Weights of a small audio frame classifier.
Model: depths [1, 2, 1], widths [96, 96, 96], rnn lstm.
Training: muon at rate 0.0038, 4100 steps, batches of 64, held-out accuracy 98%.
Rows from block 3 of a small audio frame classifier, named by matrix and row number. Each number is 128 + 32 x the weight over its row's rms, rounded and kept within 0 to 255. All counts start at 0. Numbers have three digits each.
After each channel's rows are labels from the 100 clips, of 14976, where the channel reaches its highest value: "responds to" is what is common among them. Only what is clearly more common there than usual is listed. The data: single English nouns, adjectives and verbs, spoken by a formant synthesiser in many voices.
# conv: width-3 conv (model.blocks.3.conv.weight, 96x96x3, each kernel summed), inputs 0-95

conv.46:149111101143150068141150146094128123107040116132131061168117171150132122128115162122038228137134206108124132179125105088140161122128090160119143099133183116137137128130129160096139116115120115086149179108123101172122203138121162150169132132160114175093142154134131175081127100126119084083
responds to: /tʃ/; /ɝ/; /ʃ/; /p/

conv.94:143130148142136129080164078082147137171123117121096182081133111122161130181150072022121106178086131117143167125100119134127148125131149160146143144183205088042102169073153153152150135141134128106145178153166140159100077122147122168127108116072107191096135118114160151149099115155111130131
responds to: /ɑ/; voice: child-like voice; /k/

conv.73:143124118140137164145109129182149104115134179136157227106139129121117088107155152114113108152085050143122129112124121085149174140102140164080146163141138086086106169188095147151136131202157138063131145147127180146150176141115086188057166115105102081103132119143173095161128106132138172088
responds to: /g/; word: green; /ʊ/; word: pushed

conv.57:177091105147107127132101049187136148132096102128108053154117140156131122169133128095125144119080160087141137143153162112180106135155136160133151183097087138150096131197154100046148127129105172105154151131156092110082139103098188095160128171163127111082212180132132110118133142169128174142
responds to: clipping; /ɑ/; /p/

conv.31:096167134156146154104131120164045115141120150147166090117074135096149222153100088138084128148188150163077117105102135140121144169138076073098142133132081122044146119138119155059120115158132134140131158097107158119121076158135124132080186143090138110105153106124120084158168109161117101191
responds to: /d/; clipping; /ɪ/

conv.32:138132133129210098132101128107101197097099094114158064141101086142112117167120121134100130193184134112139123128157158171107170135145079116146102093105133132038139136134100126111155138094130117100109170127106175115123135138049161116019154136151163142150143085127154157169181143152135101163
responds to: /k/; /s/; clipping

conv.11:118148149133129146136238071196104112102106118172137166132162156178111109135147123098123134102183122125171150176113094173143217142140127069160142138138101139097043124155075109106105141175124078101160126138090136148114155124090109073100094151133106125103100073137100109116109101137160126112
responds to: /t/; /p/; clipping

conv.4:182149095144158192133183103132108193151127139085143144166209113114124136173130065131166068132098182117087171176118127153128117138129127122153098135070114135141082128154165157118180110108165136130211187074123170101101087107153163120116142124107119115096149161116129131094148131132119163196
responds to: /k/

conv.89:089079078124112161199169144127121170174146145167110095154204147096168139140057151152149115108150149197097187123090090136101178168154079157104133138127109158150082157149129134158115106116178102155138117087118140089086121110130129135160140153089063159140148105095117115128174158139113060093
responds to: /t/; /eɪ/; /p/; /ə/

conv.3:105098138085138136094128145148177145131130145135175182195160104158192116142113170122174110098202146128147146199139122104124119118131080149199132123173125119125102117129147124110108169145147094201053176141128079128113134130188126131159131109146101129095177125114117187163120129126129212176
responds to: /b/; clipping

conv.58:122182069147111166177135179168075062125160112099129190103177137105136131199106121143135146213094141109142130109160136093112112166155119098133125129104141127167122100185117167128075127148072138155148107121129151173084157122146054115108149133108085105102132047136170129163125148113112081122
responds to: voice: child-like voice; /i/; clipping

conv.67:149087084130165158186131068212122177123071118081112131155125123146121085126112149076179144183100121081115120112098137133112158120126066145160117140139143079135131182064142104152129137155139147150102132122210155108189187155114118060151139138159158170124135133163154124124145128117165079094
responds to: /ɝ/; /tʃ/

conv.90:106122160128021113112170108162137133123144129070110120098137118147134140175123157115142076148170169114148106131110151092083191136190119162179124142127165164113098103131091145085136104156176176098157090118180159163087143108116091148176132108108085105115115123119173073155180101169056122141
responds to: /ɝ/; clipping

conv.51:109154091119160158129061113074098137155128110106122110142187150084129132124170125178119117128145159107072160085134169140115212160134140167105125126136135108180115137216136141162142043102126128157110153115116161075188120152143097133121157115097143100090140145109183111129163165147082044126
responds to: /ɪ/; clipping

conv.45:119117107142125174175144124178088166099164107128140109137141114138134100090142103139138086171161167140116112195153181115135136142140255137124096124112168178074106163087129135156060116110155119149166108111114165172133135158164177105089130099104094153139114189151121122114075125165124178135
responds to: reverberation; /ɝ/; clipping; muffled (low-pass)

conv.36:149112137072151176145154115166149153213121101122110119098132138151076139148076128105122122130119179133098126098216135195129128165096126155186092102130053130139118067127143155188098054117186147113111139114143072154149183125122085170099122134145097146124155126123090150179140151139152100133
responds to: /tʃ/; /n/; /ə/; /ɛ/

conv.95:162107163188110124136097113145091161156114133140138154153081121098144111169137142175196181115068186102124181165111120148112091136140121143124143215158103120141147106121117157103172088113116141121129078132081099121148132241124188111158090148122147123143128127104188159122109153158131056140
responds to: /tʃ/; /ʃ/; /p/

conv.74:200150156142145085100126091102101101157125091091122150146159080140106132113151132147089187135166144098162116127090122115183167113158164165132117095177112221063099150068088094127155130131177126120147170163147094115140146185143162153115058155098119073174161181090121147116113132124119111142
responds to: /oʊ/; clipping

conv.27:187146113089167166140099130085102070130130146151169117095122145153118101090164060120168083078175116162111139136162114129097110149126116176181076147102156125148109160127166129095096151156126141163154140097143156083144154160184079076109092108077130211145179087110150074148107084124137153152
responds to: /ɪ/; /p/; /ɝ/; /tʃ/

conv.72:156085174159133126142122080150132089071138118136101168096165193149095119203134110103145145155188159095109144173147119098130155131131127127114070149119141218079133130100221118179148162124153123123154141116112083174165130170115088144130144150129143127099133106120157100170131116144188208130
responds to: /p/; clipping; /ɔ/

conv.64:112103127093082148176173104108120111122084123169070122172097122136084122143139189122069098110118103133124111110118118167114133124178102133147156080162163150196179173134087069121143163149191131163087134129125132106113084167094074129189086105151219108153166113108131104131144165112141104085
responds to: /aɪ/; /ʃ/

conv.10:200079134122127106105120118143117094147110175099145134151100111113141090122172088081134146144100184081169086128169122125120171092157052115116077162134111111098113110141144119087100132129187101146177156149135115132103144126125131058074172098185087141095175093115132201187115144170143080144
responds to: /s/; /k/; /z/

conv.20:098124098106122128209131098114106132122149101094141129065095126168106132221092125145175168138077125101171100068089110129103101135181123134070078130157182075151117119137121151137154094169122128106129104134193178100145154074122105165075123111083092164144166083130138148159135154119157106090
responds to: /w/; /t/; /ɑ/; /aɪ/

conv.84:118171191164139131131131104087137087094158185089194073108129175125132126160110101122138111090139110129164116121127117169101137147159108100188152092143132109148113085154081156086179103153085100094126111112140170139069088163153175121114133175113072136220131104181119142118120068154143183123
responds to: /t/; clipping

conv.88:138145116150109078136200125213178147173080106155111142083124145136169119175140195128212154082094125165130084131122084111170110145118123142177079144160076107136140179097135202128121158125117090085121103090105157120149126146128077155111128158087143093178112122159190139121134122127129123127
responds to: /ɔ/; /ɑ/

conv.77:095158145145163096158117016144193138102077142120096105104166107120180156131169166094131099117140167157167103092138128150117129125149184127094151134097080096137166113192149133072169146141196158097148096179115133144080111158126180167165124152113136143139144161159128139114073108132153177099
responds to: /t/; clipping

conv.29:120089114164186120089145124153149093097104097136124112152120053066142100155068123113140120148127096147144096117179136158145178144133098090111154140106076064094066091112144119121097116136143156111180135113133112088106135159101066091109146093205097072084148072189173127100102133160134097139
responds to: /s/; /ɔ/

conv.49:134087107089099149119146140237157168173107119106066155107147115137081130090152161105140125107126189101120134141137103106123123185088087148167102137101109098125093171144154164157128135141144102151138124069193132084103131154117120035156150090150114188131176168107078146106139155176103138124
responds to: /eɪ/; /t/; /s/

conv.43:111149139201083152115177169105151107092077108095172225102061146099136159138185131132112132126080141143126155124086191063120064193162116148105107153128142146108136118156121134049132127151121133125140120120141184123067094162178148143163113119078139150159138132121126130139108125177104140135
responds to: /i/; /n/; clipping

conv.91:088100142104148191139173141158092146115159134128091213094138103117097130152128189123125121092079136101128163159139158119138128173148148168096171153146171164124146156113172113068103125165123175149082063185169116130101173094147141163147065145124174150138163165163052155132124089153116145107
responds to: /dʒ/; /ɪ/; clipping; /i/

conv.78:153103158081123135128103099124190152166085141179124049173104130160213105150094130135134116137146127140110094126192069121128165108135108112133125120128150115135128084124126087140116110155134155110146087089189091198136165111177107070095150100168112104131111099197114095173184104156085155097
responds to: /ɹ/; /ɝ/

conv.2:117135156124160080154132158137084106126117126106171060128088115125125211223114135114150074145199118098119117145124107081107128082124152107116169101121061130182117117212107123144155120136097181094093150084141142104135131108177130107095097117127095208159118176112130125131110147173101126127
responds to: /t/; clipping

conv.92:129049175110131131172154153139142136177140134090146075151104101148191137169113116118126138200180129174116114103087081102108090142128108105138136162167136125150160163150097155180191149151140102098126146133144187190151109164089106194133179099103108171112151175101110120121088111106108149063
responds to: /k/; /g/

conv.70:144148095156162133106132160104086129207103159129130076149150104128173138140137086176129141172154117171105149088130134121123140146070130138136142165103099187119076075101182120197163135154138081200163161103135145130063153141127157106071138163140115192173184152125099069138104133156141104118
responds to: /n/; /ɪ/; /eɪ/; /p/

conv.37:161150077091131098113129116126101148078202175118139106158113173051188145130154115119094157086142117187159115152122142076158050157131137085107131120118115169109142120110216160146123149137125143157139082142115081104096063119156174131063081107097122166126123167130157129160127092141168132142
responds to: clipping; /ɝ/

conv.42:117089160119133160158150126069174109112146135172169150124183130137085118150128105141146160121142138133089134080121099162108189100195149132148093145133093094189153171165146148138126057142088139095174085116131150198150193189092153143135165109170159148104128153041148152140107117082127131151
responds to: /ɹ/; /n/; /ɪ/; /dʒ/

conv.54:129127140131051101098133118091151184105178128166127062088162141156166193091164154149110107153120091116133140132103091087160176130153118134140139124135098111105148169038124093106163117155127132085107126155069102116124125164098198170089101140120177134109135140148073146130090049134088085117
responds to: clipping

conv.23:254169162145125088164107135151029078129113100102104117157127118161087164157148096089084160152118148159181087151116102121164053130112117133147111109122174124140153199121132163175131146125135106129168154172144131170148103149160087148125117105140163078106118114118161117115112126137129124081
responds to: /oʊ/; /d/

conv.30:132195175140104102137133096135117162093051072141189141110063093154172196098137120107140106082103131161125142108130143166148112129142225127081152154156140107133143132130138141072135101117152153111175108195203095107106114156167150099084143115118093087098144121158134147185114129139146145152
responds to: reverberation; clipping

conv.39:058147141110168118167162157170162115135134108160140153122075088088168134118116130156021141174129159111130156124125124105151216092152118066072127098124121146151153199072111111132137103122126134144091155202142105065094136111100138150112160139129192170145109138090135113104095120139140107119
responds to: /n/; /aɪ/; clipping; /ɑ/

conv.33:089166107152142063073189085062095112149171115113125045116109173104085158165082155167073168131156103118062172139087111106140139119116127126126088115171106124120138123105137113118129129136158109077141093091107079082139126200142152071147143134091121079184147166157128130127152126153117107151
responds to: /ʃ/; clipping; /tʃ/

conv.18:161177123120158142144144133108061124125112138136143136136114179113179138206070125158039135140154161098114084164117178133127119101115125095135114128129147170093152173088096103059090144129147138077093135110126163118064153143126085134133150164147146143228119097128148155135121164152111204102
responds to: /t/; /p/; clipping

conv.76:209136176111089109167121140168115105100095117155126095118074117136116060160170182119145186105064075181138166142186097089189134135152094141110110114144127113099140155139151132143199141194131137143185139097160122164123118171109153117109113086115138162133180088110149131114143164121140190107
responds to: voice: deep voice; /ɔ/; /tʃ/

conv.71:176144152139196094135166095184170189143104079177134079098122121186095124117083116150111142159169095127129113133115143170117198116142156125135114155154102172143145126128110098149170124195145094137120165152144171240099147152105106086138191170114141144077138104128119136158114120097166138126
responds to: /ɹ/; /ɝ/; clipping; /i/

conv.19:145165174170141165126056133085116088126122145088177088072159139090124134181158128155124144093129145172153121085109139179150100209123098141085152145159092186112104127138174179091127127171132145157178129130102113105117113110100071173105127184055166122140132160144156090160180129133112117152
responds to: /d/; clipping

conv.75:096157071164095182124158109082162157147176139129116109118137149084083123143126105135075122103143095119101165120108145183139070113102182127139139156146099053122114142120155137092071108192096127113109081085152146071067132137123157169131120089135110123134149188128145069134117217145077142147
responds to: reverberation; /ɝ/; clipping

conv.85:166143121126139114146091085093113180182127049148178064109129104175145118120112104220172162129082163139160168106123128104166146154193124119109111159140130116163135118189094116210183112142103143108186118156121107121091132153116147122105109118179160158169127147106117122096190145127117129084
responds to: /ɪ/; /eɪ/; clipping

conv.83:146116086136156148196134153110151168115102129069154137092140181157090164111192102143198171139177128074111067163121131137103188139111124139149089110123166210101086159151127129148058118085156136128115127147142206154129157149084116128142103149138111095167145149155113140107113144148141072181
responds to: /s/; /ɪ/; /ɝ/; /θ/

conv.24:119133107221116127180126180160151229161102104102114209129144130136100120061139115115141086160101125108083121124097110077101130157134122157165153063101149143056121163111125136096096085134122133111100102124198166119151129107117092129144160150160119108128132145094125096134150180088168104170
responds to: /ɝ/

conv.68:101133150158094135028188150122250135138150115150131146150134087130179132163119131103075176177171134077142181078124141188145163114117134136153161168146113117124135154151081181139070129125126134109121109132065106139116165106081126161113112148157103147127100120093104096102101117130156158106
responds to: /ɑ/; /k/

conv.47:125110145171185088131150080120105138095141092182082086117173090097113097156090119113161132163171119105077133134157140088129061132139095138169073107108100109120103128191176155157149075156125162131164128108187088167144136139118079140170150096109153154104168083095138158176156153114205158137
responds to: /n/; /tʃ/; /ə/; clipping

conv.69:114077188184130137145165080175138127174128148151118144091172187136145162168171135108187155099089230168153103161159089143187085145121148136097134130102121194105117153096137186129145128143098100154134099126109130153129122139168120103107178121101141113156127130189143135119085116177193114113
responds to: /ɔ/

conv.7:119143140110146137088152108154133131099060081157069111139094049117176175184097082089120138131145134139166100085122153095119134161135086120126120081160132116144151093111128157099094137171139092078201088154107138118138176115157095111048081162119143117113129084112148149182115042145116119129
responds to: /ɑ/; /k/; /ə/

conv.8:141157130122126121115114093128134121065098092160052079114138099090132196176122115125146160135100102148154103095103134194150127137131152092130108126163098064130087073121174174075103114142155152118180116152175138139090137116143077103169122111165076089133202153065143127132168173145116098078
responds to: /s/; /ɔ/

conv.6:101121108126136111098162131092141117163049137138098180172162124157119100187147141122130215173142181155104129087083097125128129139150123087135113131163215164168143144134133076125139164169117114128086078132137141165156102143102091112179080128072140055128108119089162171165142140093095123093
responds to: /ɹ/; /n/

conv.5:036118150093162174130148133134125137148129086105152078141188091131077157208125106140129076116109129057095091116112148124092135156163150147132151162150124071165113089115104130124169141136174113101095081161149134122158134095048099170178089176083158127141170111155114131135145124106082166136
responds to: /k/; clipping; /ɑ/

conv.50:114129123074110153096120071167127172160127097158190092128108170133143078125116140186111077121121148098162107095139128175112187141208145111130149062189162172164118130171132092183100150158132145142127164125148117165167077103109102142106148125102133125126128159045106102141154199102114094140
responds to: /p/; clipping

conv.16:144083121122098126063115161145114155124093133196128170189096143104173097142182142213122122135126097116177108149111113153124061117140100149151115165130153086210106093170193137131094135179136133170138173122140082119079141176137093178128145154154116105128150100110143100174171137131099128078
responds to: /ɹ/; /b/

conv.41:149118140132155130134155141120106130174152171116148106182167102152097210176130077098091149078130117241111132149144166139090140122090090128171153144077105086142166110148101160116145182150126102110143150102184134059172127141104146110136112173107175122161155146133101113078121157171138135189
responds to: /t/; /d/; rumble; clipping

conv.12:162104113106139113116185116058097150142146112111107213111143084114104153122114065115139093110168136133082103133158132114138151166130144181145115157162120094093098084186180164057117117154152120078224091126164120141114138116133104159074091153085153150098152128088115145142143144144080114070
responds to: /k/; clipping; /ɑ/

conv.55:139163134099138133151090184123101204171098144130201117154149109124119120154150134116202083086165181210111140111179138148117162159168138070150144138140101074140089061118134084151164167096066123142139190126122146146165102154103118113151117114107102152146091148101131125071155094117096135110
responds to: /k/; clipping

conv.0:123086096129112124203060190136075100075227165155107104187139144167129169141121186143143153110145154167126119119157108163126118112131104080080124131185071119129107104158116083138161122139160165120111147079122125098116134163163112122106082164187082140145163086132134135127161116162153130086
responds to: /ʃ/; /tʃ/; /aɪ/; /p/

conv.1:102113165166118175086161076141156166080123158123136070137129090139167188210095158116097107145089164153150113176146095205118125141129087129130098139165203118099107140142121160145157094139118102141114171110116146131136080122112153195102103095105122060066170130164163106121138117130091108167
responds to: /ɑ/; /k/

conv.17:136105112110099141090147146078097125112225163134123174111136091148130110183166102108184030135107092180120126116128167132128138163161085135116093146120160112075106132147118194160089155172129158110121084157115167080106162145126092101119157099110129119119133066127171187156145091150074107113
responds to: /i/; /k/; clipping

conv.65:185116147112139131082142091134068130183123133114084111094148155145124176140159160090162159139166158167093154105170121130137121158112035147136064205122114150073127145094091139109087118166095101216152175103135143177141180135150104136130141095095096141094132142110157173167119113097120111157
responds to: /n/; /ɔɪ/